A small image captioner, trained from scratch.
Model: 8.22M parameters, 64-pixel images, encoder arch preact_resnet, encoder activation gelu, encoder depths [4, 4, 4, 4], encoder widths [48, 80, 144, 256], decoder width 128, decoder norm layernorm.
Data: trained on drawn human figures in many poses, 195000 training examples.
Rows from block 4 of the text decoder, named by matrix and row number. Rows with one number belong to one neuron. Each number is 200 + 20 x the weight over its row's rms, rounded and kept within 0 to 999. All counts start at 0. After the name is the row's rms in percent of the matrix's.
# fc1: MLP up (decoder.blocks.4.mlp.fc1.weight, 512x128), inputs 0-127
# fc2: MLP down (decoder.blocks.4.mlp.fc2.weight, 128x512, transposed), outputs 0-127
fc1.178,109,227,226,193,210,206,187,220,191,188,187,164,222,173,153,172,212,196,217,189,199,192,190,215,232,229,226,170,181,176,206,187,176,236,204,216,165,223,197,203,193,224,196,190,210,239,184,184,191,162,174,204,192,217,190,223,229,206,208,234,182,202,192,204,217,212,216,211,165,197,173,173,211,207,212,151,147,211,188,231,168,223,208,224,208,185,184,211,193,195,194,223,196,214,201,193,214,177,189,178,207,218,191,186,189,235,179,196,192,212,209,157,172,223,219,191,192,193,210,228,177,232,203,206,208,180,203,181,200
fc2.178,113,202,201,245,242,164,219,204,210,195,200,198,180,191,200,226,164,243,230,195,183,222,187,175,181,191,201,206,236,191,207,184,208,206,175,201,198,179,221,199,196,191,228,206,207,229,194,215,219,176,198,204,189,228,202,186,231,185,178,204,217,216,186,195,180,195,206,192,181,190,225,177,199,212,217,193,229,193,203,170,234,208,229,191,211,181,237,193,201,166,163,193,200,217,167,212,203,146,214,204,227,236,208,207,177,213,242,212,179,191,199,180,221,168,217,167,180,210,206,193,197,182,189,226,232,226,218,202,180
fc1.179,097,170,212,219,203,215,213,251,188,203,205,224,193,216,189,166,220,197,199,202,204,214,189,218,135,215,199,199,200,220,230,186,217,219,162,184,257,167,193,188,178,184,195,220,218,210,211,204,192,249,174,204,169,207,188,200,207,183,209,203,245,188,214,218,200,180,178,245,202,207,202,192,198,180,209,199,179,238,199,183,179,217,200,180,177,170,212,209,217,213,202,182,196,196,203,189,215,206,202,212,233,215,225,178,186,191,191,206,211,171,189,201,173,194,222,214,219,203,197,234,196,213,211,194,251,188,174,171,201
fc2.179,078,224,217,206,201,231,225,185,188,197,226,185,189,213,158,191,196,191,217,244,202,230,177,212,249,200,174,208,194,204,202,211,179,230,193,214,184,211,186,175,186,219,175,162,167,180,176,203,222,187,203,222,207,190,208,172,211,177,182,209,188,184,190,189,198,215,196,182,176,167,225,207,169,207,213,202,192,217,197,230,212,189,208,254,226,213,189,215,198,181,188,198,236,193,192,197,203,192,160,228,198,214,162,216,226,227,193,168,183,201,203,200,197,230,192,198,192,228,212,201,223,208,197,235,188,214,219,249,166
fc1.180,100,191,203,206,206,203,153,212,243,202,147,176,200,171,184,186,206,184,212,201,191,240,188,194,189,233,198,180,177,208,194,216,215,184,161,195,212,223,206,185,221,164,181,221,189,198,164,198,211,177,241,222,194,186,201,211,198,215,188,182,195,187,213,196,166,198,213,218,181,180,221,193,213,197,186,209,208,222,191,189,173,166,168,198,196,193,203,200,172,202,196,193,186,191,154,165,211,196,208,181,195,179,227,151,245,235,220,216,205,217,223,180,180,210,175,208,182,223,174,213,181,187,211,189,190,205,179,189,167
fc2.180,104,193,216,178,192,204,228,191,193,229,227,180,231,219,162,182,183,195,234,190,199,189,193,187,229,236,195,221,236,192,204,210,180,158,235,229,184,207,204,214,195,229,175,181,213,211,208,213,203,242,220,210,217,206,212,203,195,212,196,174,188,214,202,179,205,174,191,244,210,201,177,197,160,178,212,168,192,175,201,205,237,191,215,241,178,179,217,179,208,192,184,196,248,207,221,227,225,206,192,227,220,173,169,227,194,163,219,193,180,203,194,203,218,216,197,233,186,178,205,186,217,186,178,209,200,186,192,199,211
fc1.181,105,191,197,204,179,223,216,186,161,202,180,193,209,214,167,180,181,218,226,223,198,184,186,229,195,213,197,171,221,206,239,189,189,181,203,183,199,219,196,183,201,191,187,186,202,191,221,204,197,165,204,215,247,188,238,173,190,169,213,201,234,187,213,213,208,205,214,212,204,208,191,220,137,183,217,188,175,180,184,196,221,209,200,159,160,184,231,206,173,188,179,203,209,216,220,193,197,235,228,183,199,195,194,225,250,188,172,172,212,192,208,198,214,221,178,186,181,198,200,181,193,177,187,192,239,180,204,232,171
fc2.181,102,181,253,220,232,226,187,222,180,221,207,193,178,196,206,194,222,176,209,213,210,201,214,185,183,203,254,205,194,188,218,215,188,210,229,193,185,194,208,225,181,219,198,149,193,199,222,197,209,217,179,216,187,201,225,215,188,206,188,215,182,178,183,198,188,203,171,217,185,209,199,180,232,240,200,170,196,170,192,236,178,185,173,232,179,174,188,211,227,199,221,180,193,182,223,202,238,206,211,204,209,165,198,192,187,232,239,229,209,195,200,199,192,229,224,217,228,212,191,183,217,241,203,181,232,185,190,217,179
fc1.182,099,182,175,196,195,226,245,224,233,190,191,204,198,184,192,184,193,182,228,197,194,183,221,224,183,164,223,214,213,184,206,230,192,218,182,204,241,182,192,208,191,225,217,195,217,141,183,217,193,207,202,213,167,192,210,192,226,202,222,180,237,238,212,215,198,183,180,207,190,208,182,233,183,232,225,206,203,180,213,195,237,173,205,194,196,177,185,208,211,219,185,244,243,203,205,197,198,196,213,208,218,212,229,180,235,201,219,234,242,198,221,221,181,218,210,206,228,188,231,185,192,189,193,179,211,186,216,195,213
fc2.182,099,217,204,189,228,205,227,188,169,239,172,199,196,179,192,202,201,216,182,245,173,242,179,209,188,202,222,213,199,206,184,218,193,194,199,198,196,222,213,210,184,162,234,159,203,200,195,225,215,200,223,185,194,204,180,182,171,217,174,169,183,198,185,230,184,247,189,188,212,166,170,206,177,206,202,199,209,235,182,226,178,174,181,189,155,228,204,200,197,178,222,199,194,185,215,190,171,203,233,197,208,185,249,218,224,200,187,162,196,189,218,213,205,212,215,205,204,176,178,215,179,218,197,215,236,194,221,203,210
fc1.183,107,163,168,196,198,197,183,220,184,183,169,211,199,207,230,227,217,189,195,219,190,226,233,195,169,215,238,170,219,235,184,201,203,196,192,208,204,172,195,207,211,190,195,204,178,197,189,179,169,210,239,187,222,171,189,181,194,166,219,183,164,182,226,210,171,170,217,188,172,205,210,181,206,221,196,204,205,165,186,229,189,188,184,155,183,141,219,185,208,213,230,220,212,222,177,192,208,183,211,233,205,191,183,195,186,210,183,201,220,218,212,159,194,184,174,202,150,208,214,183,201,199,204,198,209,196,211,183,181
fc2.183,112,213,229,201,202,170,180,193,177,223,193,193,202,178,182,194,216,198,206,187,213,224,162,180,213,220,168,175,184,205,222,228,199,173,223,176,192,200,223,201,185,202,205,175,220,184,228,209,205,228,190,221,190,195,216,209,179,214,220,186,190,209,175,170,189,210,207,249,191,198,209,167,168,161,190,156,168,223,188,154,226,219,225,201,214,200,188,190,190,218,178,213,233,206,188,229,198,178,201,215,154,207,205,164,219,205,206,188,170,212,208,213,146,209,208,180,173,196,187,182,175,201,198,204,183,177,218,194,213
fc1.184,118,198,207,200,234,191,157,191,222,200,204,211,194,192,188,200,189,184,220,193,183,213,205,176,156,203,249,188,212,200,228,185,146,187,202,161,204,223,209,198,226,195,184,224,179,234,196,197,211,197,211,197,187,190,185,193,220,189,207,201,182,201,226,219,175,216,204,219,195,157,194,229,180,160,213,180,202,181,228,204,197,239,173,233,204,204,202,196,183,199,249,212,210,249,219,189,208,216,208,233,186,203,209,175,174,196,219,179,195,157,198,180,223,183,241,170,211,196,206,192,192,204,180,200,196,202,207,166,197
fc2.184,126,195,185,213,197,196,177,213,187,194,218,221,178,216,208,233,204,175,220,199,215,195,210,198,211,218,206,181,187,204,189,164,163,220,247,262,211,228,181,182,225,214,204,223,191,182,236,175,170,173,208,214,163,191,191,205,187,185,217,219,240,193,196,183,185,193,200,224,205,214,217,209,206,214,190,202,207,211,198,195,184,204,195,178,178,211,216,201,154,194,157,211,169,202,253,163,210,189,166,211,201,204,212,215,161,209,209,222,193,222,214,221,190,171,204,174,199,231,199,179,179,176,174,226,203,190,209,187,205
fc1.185,094,216,186,210,146,157,196,194,196,170,203,213,189,181,223,187,208,199,199,211,187,225,170,215,178,213,209,194,187,164,217,211,184,178,185,159,185,203,160,193,224,168,199,175,186,178,210,186,217,188,233,202,183,177,178,191,222,176,200,209,201,163,195,198,184,206,200,191,181,193,219,198,164,181,230,177,200,220,184,230,233,240,155,214,232,196,220,183,199,191,193,171,223,197,202,174,188,242,189,157,195,192,181,218,201,234,213,205,216,227,216,205,197,213,192,196,231,220,202,213,197,193,200,180,190,196,227,224,195
fc2.185,101,173,183,187,232,168,211,207,226,188,180,161,167,175,185,204,206,182,201,191,207,167,223,204,215,159,168,213,211,227,189,209,211,214,208,210,195,211,194,190,206,197,211,187,204,220,228,177,189,176,218,195,192,191,182,238,231,208,205,173,210,192,176,163,232,238,203,252,199,231,215,203,183,236,183,182,214,207,210,217,188,182,222,171,208,213,144,193,207,207,199,206,168,188,242,178,192,194,207,237,205,180,195,191,185,186,162,191,193,190,229,197,191,196,179,208,202,215,194,187,187,216,163,189,190,174,180,206,202
fc1.186,101,175,233,206,198,178,210,223,200,166,235,164,181,214,170,189,191,210,203,206,209,194,198,192,204,201,215,232,197,205,209,243,165,224,206,198,221,210,188,122,209,189,194,191,201,222,198,193,218,181,190,217,209,193,207,201,220,186,191,216,198,198,173,180,186,207,187,198,147,183,200,152,215,198,202,204,190,173,232,194,188,196,199,168,189,236,194,187,208,179,195,180,205,222,213,163,189,146,201,231,161,208,215,184,200,228,203,188,193,184,202,188,201,237,201,184,187,221,223,189,193,209,235,222,204,180,198,193,210
fc2.186,098,215,195,192,187,242,194,175,196,191,186,241,227,218,183,175,190,191,191,192,193,223,241,221,204,213,187,215,181,187,163,151,217,204,219,219,216,203,238,215,186,186,202,213,193,209,199,209,197,240,203,174,188,200,195,188,210,216,211,209,194,181,189,228,163,183,251,192,240,198,187,202,202,188,173,202,231,196,219,178,210,237,232,209,177,201,176,188,199,185,206,175,165,243,208,186,222,222,186,186,182,230,177,226,239,233,221,201,194,180,186,208,192,192,186,219,210,215,197,240,202,204,217,182,211,202,213,199,180
fc1.187,067,188,199,222,229,195,193,184,228,183,211,185,194,203,240,245,200,203,207,205,180,204,207,178,207,173,206,215,182,188,209,223,196,198,196,192,187,177,212,195,202,213,199,164,210,207,187,226,205,208,218,183,211,181,187,217,191,158,192,197,183,188,196,189,208,234,211,193,194,198,178,164,184,214,226,196,248,206,205,180,211,244,161,164,234,205,179,167,213,241,167,188,222,210,215,186,215,180,197,190,242,229,204,207,226,202,153,186,171,173,188,196,219,227,220,205,196,203,158,253,198,194,190,189,201,198,205,196,205
fc2.187,066,208,222,170,197,208,201,226,166,234,203,213,178,193,228,177,185,221,211,178,229,209,185,220,194,182,217,223,200,206,185,182,217,223,187,180,212,201,198,227,237,167,172,222,203,161,185,193,196,195,196,207,198,208,221,189,220,243,197,193,202,193,161,242,208,171,194,178,211,180,222,220,197,201,189,220,179,218,192,180,192,185,177,199,207,200,185,208,222,164,183,208,194,184,219,207,215,206,222,202,160,191,184,192,193,222,213,238,241,201,223,189,199,175,168,224,203,207,263,174,225,209,184,186,189,177,183,194,231
fc1.188,103,220,191,162,190,212,158,242,182,201,228,192,172,191,192,190,188,190,226,216,216,210,179,188,194,197,248,213,193,196,199,190,179,228,187,161,170,163,205,237,223,204,178,186,228,202,204,197,213,187,198,226,206,192,173,219,185,200,187,199,210,195,191,195,202,233,210,217,184,182,189,204,193,232,184,193,221,176,211,188,214,210,207,200,202,178,194,196,225,201,174,202,232,202,232,208,178,203,174,184,182,223,178,165,227,233,268,226,176,183,223,177,214,218,213,184,186,211,170,213,199,242,198,207,217,187,194,215,188
fc2.188,098,202,189,231,235,194,177,192,196,202,204,214,173,218,219,196,200,195,207,214,177,197,215,214,156,208,177,208,201,175,203,203,203,178,183,242,176,219,220,182,199,191,205,192,207,149,178,185,161,210,220,226,188,205,202,220,198,174,229,197,174,182,175,221,214,171,218,192,239,213,227,172,201,199,233,206,216,220,194,199,202,195,214,209,198,228,182,216,193,177,207,204,234,211,138,161,213,220,214,181,183,224,191,225,207,224,183,201,198,193,242,169,233,167,213,225,203,205,181,202,228,211,203,197,185,205,230,193,189
fc1.189,089,173,238,181,191,191,209,184,202,200,197,196,210,181,179,201,232,187,173,172,208,189,178,208,200,173,223,209,202,192,193,180,194,210,247,231,190,204,159,197,204,217,219,209,250,200,204,190,209,178,154,184,215,197,165,211,181,197,223,224,223,200,219,222,180,231,209,225,195,174,213,212,179,223,218,200,194,190,203,157,207,181,212,183,185,196,184,230,177,180,187,230,221,241,208,203,195,214,219,189,212,215,181,220,207,170,226,211,172,210,192,221,171,246,198,180,209,166,178,189,187,234,221,174,219,208,198,181,195
fc2.189,082,219,205,222,174,201,169,170,202,209,207,200,192,225,181,188,186,206,228,207,187,184,215,186,170,204,203,217,190,201,219,193,182,182,205,217,185,225,198,174,206,204,199,197,184,175,177,178,186,190,234,202,206,203,257,194,191,197,179,221,198,233,224,181,198,184,224,181,218,192,183,240,208,205,197,222,192,197,181,224,230,216,207,188,216,205,207,197,236,246,192,191,202,175,196,208,179,155,177,254,192,174,214,180,207,243,217,203,213,204,198,195,231,171,220,201,181,186,224,207,177,238,156,181,221,159,214,207,192
fc1.190,103,192,169,221,207,194,224,200,194,191,187,173,201,227,204,274,214,200,187,221,219,212,185,225,187,185,216,205,201,239,188,212,183,231,190,192,184,206,202,197,213,194,193,198,202,142,201,214,175,192,197,176,176,222,194,189,174,208,190,192,188,181,208,237,163,196,202,215,193,185,191,211,188,189,206,208,210,221,212,164,184,216,192,192,233,212,198,172,184,243,202,212,209,189,171,194,211,171,211,207,213,196,188,192,236,222,189,199,179,211,167,189,208,186,190,195,196,214,148,185,218,230,196,226,246,162,197,185,241
fc2.190,099,213,198,202,200,203,177,207,214,192,233,221,190,187,206,188,171,189,194,214,221,191,164,214,172,217,212,204,233,224,196,153,181,194,218,201,193,192,206,213,197,210,219,235,200,197,240,183,228,175,189,222,217,188,160,234,225,207,221,195,208,165,208,180,177,184,163,186,178,197,202,187,169,212,200,197,225,226,237,190,206,196,233,154,182,206,218,221,208,148,192,189,175,206,222,186,222,213,232,233,183,214,228,219,208,189,190,202,168,207,215,214,192,207,159,177,234,208,217,205,217,195,215,186,213,186,209,193,179
fc1.191,097,219,210,188,173,198,219,210,175,161,198,217,233,179,191,220,259,205,210,228,230,194,199,222,209,197,209,193,205,189,200,222,194,217,237,184,176,202,142,195,172,224,205,220,173,205,180,189,193,194,236,183,192,236,176,211,207,179,177,226,190,192,204,231,184,200,211,233,221,189,156,196,189,237,202,184,219,180,193,194,201,208,191,194,190,181,229,185,157,166,213,227,172,201,194,216,191,193,181,237,212,217,228,222,188,194,219,224,217,178,206,182,191,215,207,190,227,182,225,215,195,200,218,187,209,199,208,205,174
fc2.191,106,190,199,205,195,206,181,177,202,219,183,199,182,174,204,213,182,199,202,173,202,177,182,199,211,163,215,184,185,208,170,185,187,217,195,197,232,209,209,225,237,183,248,224,171,201,197,196,260,206,195,235,228,232,181,209,199,167,216,185,201,215,172,188,201,143,214,220,186,177,207,199,215,212,208,224,213,227,189,197,160,219,173,202,185,159,195,198,227,176,182,212,192,219,178,169,271,198,182,192,201,188,203,186,188,180,206,202,190,197,193,176,227,206,177,196,216,220,200,208,180,214,213,206,215,197,201,215,191
fc1.192,096,193,173,184,210,269,172,214,155,220,198,180,200,222,178,180,219,218,217,214,172,176,218,210,194,175,230,201,208,192,177,201,187,191,231,187,184,209,236,203,191,183,166,235,194,176,212,230,203,210,188,179,198,208,172,207,209,188,206,203,206,171,179,194,185,213,186,228,211,180,218,170,198,215,207,163,185,165,210,185,192,193,179,232,199,170,210,187,186,199,191,219,185,196,208,189,198,195,193,157,232,181,174,187,219,213,230,233,204,220,228,176,216,215,190,193,184,225,203,228,188,199,219,216,178,229,204,190,231
fc2.192,102,191,219,178,234,206,192,171,203,187,178,208,194,196,186,198,196,197,199,199,192,187,198,171,203,219,198,195,185,206,194,162,188,204,191,203,184,189,219,222,172,228,195,190,193,197,212,195,196,196,215,221,214,201,193,181,220,169,178,215,158,203,223,219,186,203,203,203,210,176,216,210,168,225,198,185,175,203,193,246,222,156,220,182,197,179,202,232,203,189,232,222,246,219,226,177,221,195,183,193,162,207,186,246,163,180,161,156,243,169,244,209,209,195,185,192,203,206,222,217,202,173,207,187,220,187,196,221,173
fc1.193,097,175,171,213,196,192,183,182,201,202,202,189,192,201,198,190,216,199,195,208,178,205,177,209,223,188,202,188,230,187,201,192,210,215,200,168,193,174,175,212,170,181,176,176,147,189,179,201,216,171,213,192,228,191,220,203,217,207,217,211,251,166,196,210,200,216,179,176,230,227,193,176,206,221,222,208,210,171,200,237,235,191,217,181,219,185,220,232,178,200,199,194,204,190,185,198,175,220,168,173,179,195,189,191,228,208,194,189,188,184,196,188,182,216,228,173,238,256,225,219,165,213,174,231,186,202,228,204,171
fc2.193,093,206,183,210,199,201,221,211,202,183,208,192,209,208,210,202,196,196,183,173,231,219,202,168,177,215,166,200,173,211,214,156,183,247,163,207,185,203,210,184,232,190,194,245,228,191,207,184,201,201,208,224,175,196,184,206,187,151,212,197,188,177,206,176,162,179,163,222,230,187,206,186,198,211,176,211,194,247,221,184,200,224,208,232,191,242,154,208,203,185,185,200,202,232,240,192,224,203,210,180,200,190,207,206,209,199,194,218,184,222,204,214,230,199,147,206,212,182,180,195,207,185,214,189,197,206,183,179,177
fc1.194,092,173,163,227,170,205,191,186,178,222,214,226,222,199,171,184,225,209,205,190,232,206,225,163,201,213,220,195,190,219,166,192,173,220,180,185,208,192,226,185,178,209,202,201,182,139,194,234,159,219,199,193,181,205,223,214,237,212,178,211,188,232,217,206,216,212,196,196,187,211,194,180,223,174,184,194,184,204,219,224,206,220,195,181,209,215,181,201,181,225,218,216,187,252,190,180,211,185,198,211,183,177,184,201,209,204,178,221,199,179,247,209,173,182,191,182,202,210,224,202,208,164,203,169,204,192,242,198,202
fc2.194,086,215,213,214,197,177,205,199,178,181,213,197,205,212,210,179,206,192,189,187,169,258,175,215,184,192,162,201,212,187,204,197,209,224,161,219,172,178,220,240,208,181,224,209,204,232,189,189,156,189,199,206,205,219,209,179,159,198,181,193,178,197,233,183,194,236,222,246,201,178,176,179,194,203,184,195,194,219,213,161,214,190,193,214,193,183,199,192,187,207,197,234,218,181,181,200,198,182,192,204,226,203,210,206,197,207,208,176,247,180,180,202,204,209,173,227,192,219,241,177,168,244,190,198,178,180,214,217,175
fc1.195,086,205,216,198,172,186,261,205,175,175,213,207,187,179,189,218,192,212,173,197,213,188,202,215,204,177,199,206,220,188,183,203,193,208,196,205,178,221,205,192,164,209,200,197,191,211,189,191,208,207,176,210,190,199,137,214,213,172,199,201,195,222,206,198,215,211,186,190,181,223,185,209,191,216,238,181,166,233,224,206,220,209,213,196,211,183,214,178,237,202,194,178,265,204,211,227,191,186,182,225,199,168,157,224,234,194,204,187,186,210,211,168,162,198,224,178,227,187,244,178,215,176,207,201,208,198,192,207,163
fc2.195,093,212,206,195,226,186,227,200,198,221,173,205,198,234,179,223,210,190,239,213,182,216,196,215,203,204,194,193,222,229,226,221,219,209,179,224,207,194,190,228,194,192,200,198,167,188,212,191,200,212,213,191,224,220,258,212,187,203,203,193,202,166,223,210,218,242,217,228,197,173,233,173,189,195,212,236,227,171,193,232,176,214,182,195,173,232,214,229,208,197,187,229,173,166,206,203,184,221,169,179,207,196,196,159,206,206,196,211,235,178,218,216,242,220,212,194,194,206,223,225,174,220,186,211,221,218,181,219,209
fc1.196,115,238,207,188,187,203,216,175,201,198,164,199,202,224,162,170,195,191,187,209,176,190,235,190,201,201,177,171,189,203,183,180,181,204,191,224,218,159,167,197,172,179,220,226,217,206,219,220,211,248,212,179,198,212,212,211,214,182,212,200,234,186,233,231,201,205,225,179,195,165,188,179,192,193,179,207,202,196,209,192,212,214,168,162,188,168,195,195,200,190,190,174,191,187,237,195,216,202,224,175,154,205,227,201,177,214,187,180,177,215,225,207,202,206,212,232,199,219,215,214,218,168,212,190,205,212,152,205,166
fc2.196,113,186,215,206,175,212,173,218,190,183,190,236,205,202,240,211,183,190,178,191,231,208,220,211,205,225,205,193,178,201,198,221,149,208,157,181,216,185,189,206,204,170,173,203,176,184,208,196,218,221,207,232,192,200,213,188,194,223,224,197,181,185,195,186,207,208,210,194,194,239,190,213,222,228,197,214,191,233,184,217,177,183,202,196,185,196,152,217,200,224,137,185,192,210,188,187,203,192,175,207,171,211,204,186,224,208,206,253,179,230,214,198,172,209,185,197,181,186,217,222,237,183,236,221,221,170,215,175,198
fc1.197,097,157,199,187,190,197,191,205,212,185,209,192,234,210,158,201,189,205,217,155,201,212,211,216,210,208,226,208,183,237,208,204,182,208,209,255,189,193,205,206,208,210,210,158,210,205,176,208,199,194,192,199,233,211,199,206,205,215,182,199,192,194,146,199,214,204,216,190,229,175,217,183,185,201,212,155,192,218,173,195,190,209,180,191,209,225,179,158,227,222,206,219,209,195,202,199,226,214,200,208,200,202,172,213,214,197,190,201,174,204,166,216,180,202,192,155,187,139,217,218,235,240,208,226,230,226,209,209,219
fc2.197,100,239,217,209,190,200,217,211,223,194,220,204,194,172,250,200,192,219,187,211,211,181,185,181,188,213,207,185,209,186,196,191,222,218,198,179,222,214,256,191,180,201,187,225,169,204,208,222,204,216,185,188,211,208,206,178,184,202,175,185,213,195,173,209,233,200,185,212,174,209,209,227,170,239,218,198,187,216,178,202,225,207,212,189,160,199,213,205,177,174,215,177,191,189,195,200,191,175,236,228,193,158,203,203,209,172,215,229,186,183,227,207,226,201,184,177,185,250,177,175,204,174,242,162,173,190,174,187,192
fc1.198,100,171,191,219,197,227,208,184,191,189,185,195,209,187,209,223,213,204,238,208,214,192,190,206,229,183,198,191,179,180,169,189,209,186,210,191,180,185,222,188,197,189,200,195,216,193,181,175,199,168,188,213,222,249,177,228,189,181,163,177,211,200,207,200,167,207,189,188,202,199,193,231,210,227,185,204,200,197,222,236,212,196,213,167,233,205,235,153,215,179,188,171,202,216,245,211,196,201,217,189,175,215,225,187,175,200,245,182,223,203,238,171,201,239,211,174,210,188,162,229,202,185,176,183,175,202,223,223,188
fc2.198,107,235,198,183,192,192,188,197,189,209,200,176,188,175,187,193,202,203,222,226,172,205,187,180,173,182,178,208,212,203,207,200,225,209,208,230,178,227,205,220,209,186,239,210,205,201,207,179,196,188,231,178,224,190,179,192,166,223,200,204,169,186,225,190,194,165,232,228,196,234,217,220,185,226,182,167,190,184,233,209,173,221,169,231,172,199,152,186,197,182,250,186,212,202,215,229,218,186,202,204,221,196,201,205,206,201,174,206,212,191,220,185,203,183,222,169,190,237,230,203,192,190,186,168,221,204,166,171,236
fc1.199,106,174,230,205,199,210,179,175,177,218,168,220,192,208,236,226,226,231,219,201,200,208,214,212,201,161,190,193,177,203,179,208,206,202,178,193,213,210,196,196,172,166,210,214,185,214,210,151,177,187,203,199,256,199,204,215,203,204,193,217,192,214,194,238,206,228,200,210,196,200,143,195,213,225,211,200,201,224,200,199,183,206,218,163,201,235,231,145,169,192,210,180,220,217,185,201,200,178,182,179,214,195,225,186,182,202,173,189,216,187,216,192,235,183,172,195,231,194,195,191,185,207,211,223,225,205,204,212,157
fc2.199,094,203,200,217,175,225,254,167,224,205,184,214,193,188,176,185,194,207,184,235,216,191,177,200,186,191,213,172,216,239,199,194,203,179,198,188,195,202,184,234,178,206,223,191,255,186,155,181,203,191,216,193,193,203,185,208,218,188,175,183,182,204,208,183,186,198,177,168,226,196,235,167,169,176,171,208,208,199,203,213,225,203,201,200,223,209,173,198,205,148,200,227,164,208,168,211,224,220,223,217,204,203,181,230,185,176,209,206,233,186,212,172,215,217,195,191,219,193,216,227,210,185,181,213,178,231,203,180,199
fc1.200,105,184,216,189,173,186,211,185,219,238,209,187,225,189,187,174,196,201,212,209,221,196,148,198,186,195,219,185,204,225,200,214,185,210,194,183,190,200,201,172,251,176,204,193,169,184,211,201,206,209,197,188,198,197,194,198,246,184,187,205,203,222,224,206,199,233,211,209,191,201,177,156,244,193,233,206,175,174,176,209,193,197,172,205,203,170,196,222,214,184,212,189,196,205,167,218,222,187,241,236,195,207,223,236,207,189,202,199,171,179,188,198,218,191,244,221,234,183,186,243,208,227,249,190,195,201,211,194,183
fc2.200,101,219,217,237,185,192,228,174,203,169,182,192,180,213,206,219,205,214,197,192,180,168,180,231,219,204,198,220,181,233,196,172,141,198,219,231,198,193,186,201,217,223,238,208,164,180,212,166,206,203,224,216,172,217,201,196,195,208,191,203,224,215,183,176,189,178,166,191,216,203,238,177,187,200,197,228,215,213,182,178,198,222,216,222,202,183,228,183,180,196,180,253,175,216,190,206,227,211,181,220,224,196,180,199,173,182,201,209,189,224,217,160,213,190,171,194,185,197,198,204,186,193,192,234,162,187,210,214,200
fc1.201,103,209,195,227,208,187,227,212,197,210,212,189,208,213,235,212,240,205,199,205,208,228,233,209,207,211,171,213,198,201,185,218,198,192,224,188,180,177,219,204,208,197,188,186,210,207,199,200,195,203,218,184,215,191,233,221,190,175,207,199,187,202,187,227,145,205,181,170,216,172,207,201,189,228,199,175,175,226,209,218,173,214,169,193,217,185,185,190,211,137,193,190,230,242,219,195,223,196,200,200,198,182,160,162,202,182,203,208,182,183,206,188,165,158,213,214,204,220,181,198,203,237,187,226,217,245,180,187,157
fc2.201,110,175,186,219,219,214,170,187,235,228,191,226,233,193,156,201,185,169,216,217,170,186,177,206,228,164,184,185,195,203,196,207,204,181,196,191,242,223,212,213,202,191,202,197,200,200,179,214,226,206,138,210,202,218,207,198,183,224,206,209,212,229,213,197,232,197,204,190,179,177,175,195,191,195,188,225,204,192,187,193,205,193,177,185,214,233,190,196,163,203,203,229,182,182,189,180,193,193,235,179,206,212,234,176,217,172,138,194,204,218,191,202,169,206,192,231,204,169,218,190,181,160,206,188,192,168,201,188,207
fc1.202,103,202,205,195,191,223,246,230,214,199,181,186,181,191,191,174,205,224,216,201,228,199,206,188,183,172,166,206,195,174,210,204,174,206,199,243,205,142,167,227,176,195,176,188,191,188,224,226,221,236,190,192,200,236,181,168,208,197,217,210,196,195,193,233,210,213,239,211,212,231,214,170,211,226,185,198,178,217,215,200,184,213,203,223,216,179,211,161,161,196,204,211,200,210,187,135,201,188,170,214,193,188,228,182,202,214,174,201,196,209,211,197,200,200,188,231,234,209,180,207,196,187,180,203,207,208,208,231,199
fc2.202,099,171,217,188,190,188,166,200,208,186,231,207,252,228,214,170,189,180,188,223,193,179,193,219,239,209,181,182,203,188,220,188,230,156,225,189,218,213,203,171,197,198,200,209,203,239,190,217,217,211,211,210,184,223,217,222,226,230,180,169,205,196,194,194,176,201,178,171,187,193,218,234,225,175,181,194,214,214,186,200,217,202,208,210,215,170,216,239,246,221,204,194,202,201,196,246,206,185,215,215,206,218,201,234,223,191,168,209,198,165,208,213,217,208,193,200,191,200,214,186,220,194,176,217,193,227,229,158,222
fc1.203,086,201,212,163,210,227,215,187,194,252,162,162,208,218,181,214,206,184,215,215,218,212,201,240,216,198,183,203,203,174,233,198,173,195,193,200,194,217,210,178,216,217,194,225,191,168,179,172,257,203,197,170,196,226,217,188,198,193,197,200,217,172,199,190,197,184,210,211,169,190,190,216,189,217,180,160,232,186,194,192,176,199,219,190,180,192,205,193,217,218,222,204,243,190,202,205,182,197,213,227,173,195,189,182,216,207,145,187,188,228,225,226,227,207,171,176,196,233,171,176,200,192,186,183,190,183,185,190,175
fc2.203,090,180,222,194,217,211,181,186,192,214,208,215,210,170,237,179,194,225,215,220,211,200,223,203,215,205,178,226,215,224,173,184,209,179,176,205,165,235,203,186,178,207,229,173,171,213,216,186,180,209,185,217,219,174,209,206,226,191,203,240,196,203,193,189,184,190,214,163,219,222,218,206,201,158,180,234,180,160,204,166,197,144,180,187,223,214,222,193,220,172,226,213,203,195,234,206,198,217,173,188,218,237,202,206,218,206,225,212,222,202,191,181,183,196,214,218,176,149,186,193,181,200,197,218,219,179,184,193,205
fc1.204,095,202,192,195,203,195,203,223,202,221,210,213,176,194,206,212,212,210,214,174,207,172,210,218,210,183,195,188,211,208,176,214,202,228,193,211,261,226,194,172,198,211,193,206,227,213,200,203,201,198,199,168,154,174,196,240,192,186,216,190,172,184,170,201,176,201,207,196,199,192,217,241,140,213,176,188,203,212,230,228,194,163,174,174,191,222,213,229,201,183,224,195,187,198,199,215,166,171,214,218,203,172,182,220,204,229,193,209,219,184,255,191,219,222,215,175,221,194,224,221,175,173,212,205,219,195,186,235,191
fc2.204,099,223,206,204,179,202,218,204,212,217,190,199,220,183,190,219,192,197,193,216,162,198,174,182,211,215,191,227,166,199,201,177,192,233,190,242,177,200,222,201,184,212,204,174,173,202,196,197,232,174,215,213,227,201,209,206,223,186,238,177,197,221,214,239,202,178,212,218,187,173,217,207,243,147,211,208,191,215,190,191,212,191,177,206,158,196,226,203,184,193,174,200,168,186,212,183,196,215,154,198,177,199,217,199,219,211,176,206,209,179,170,223,182,203,172,223,214,198,155,186,197,188,166,179,217,154,173,190,201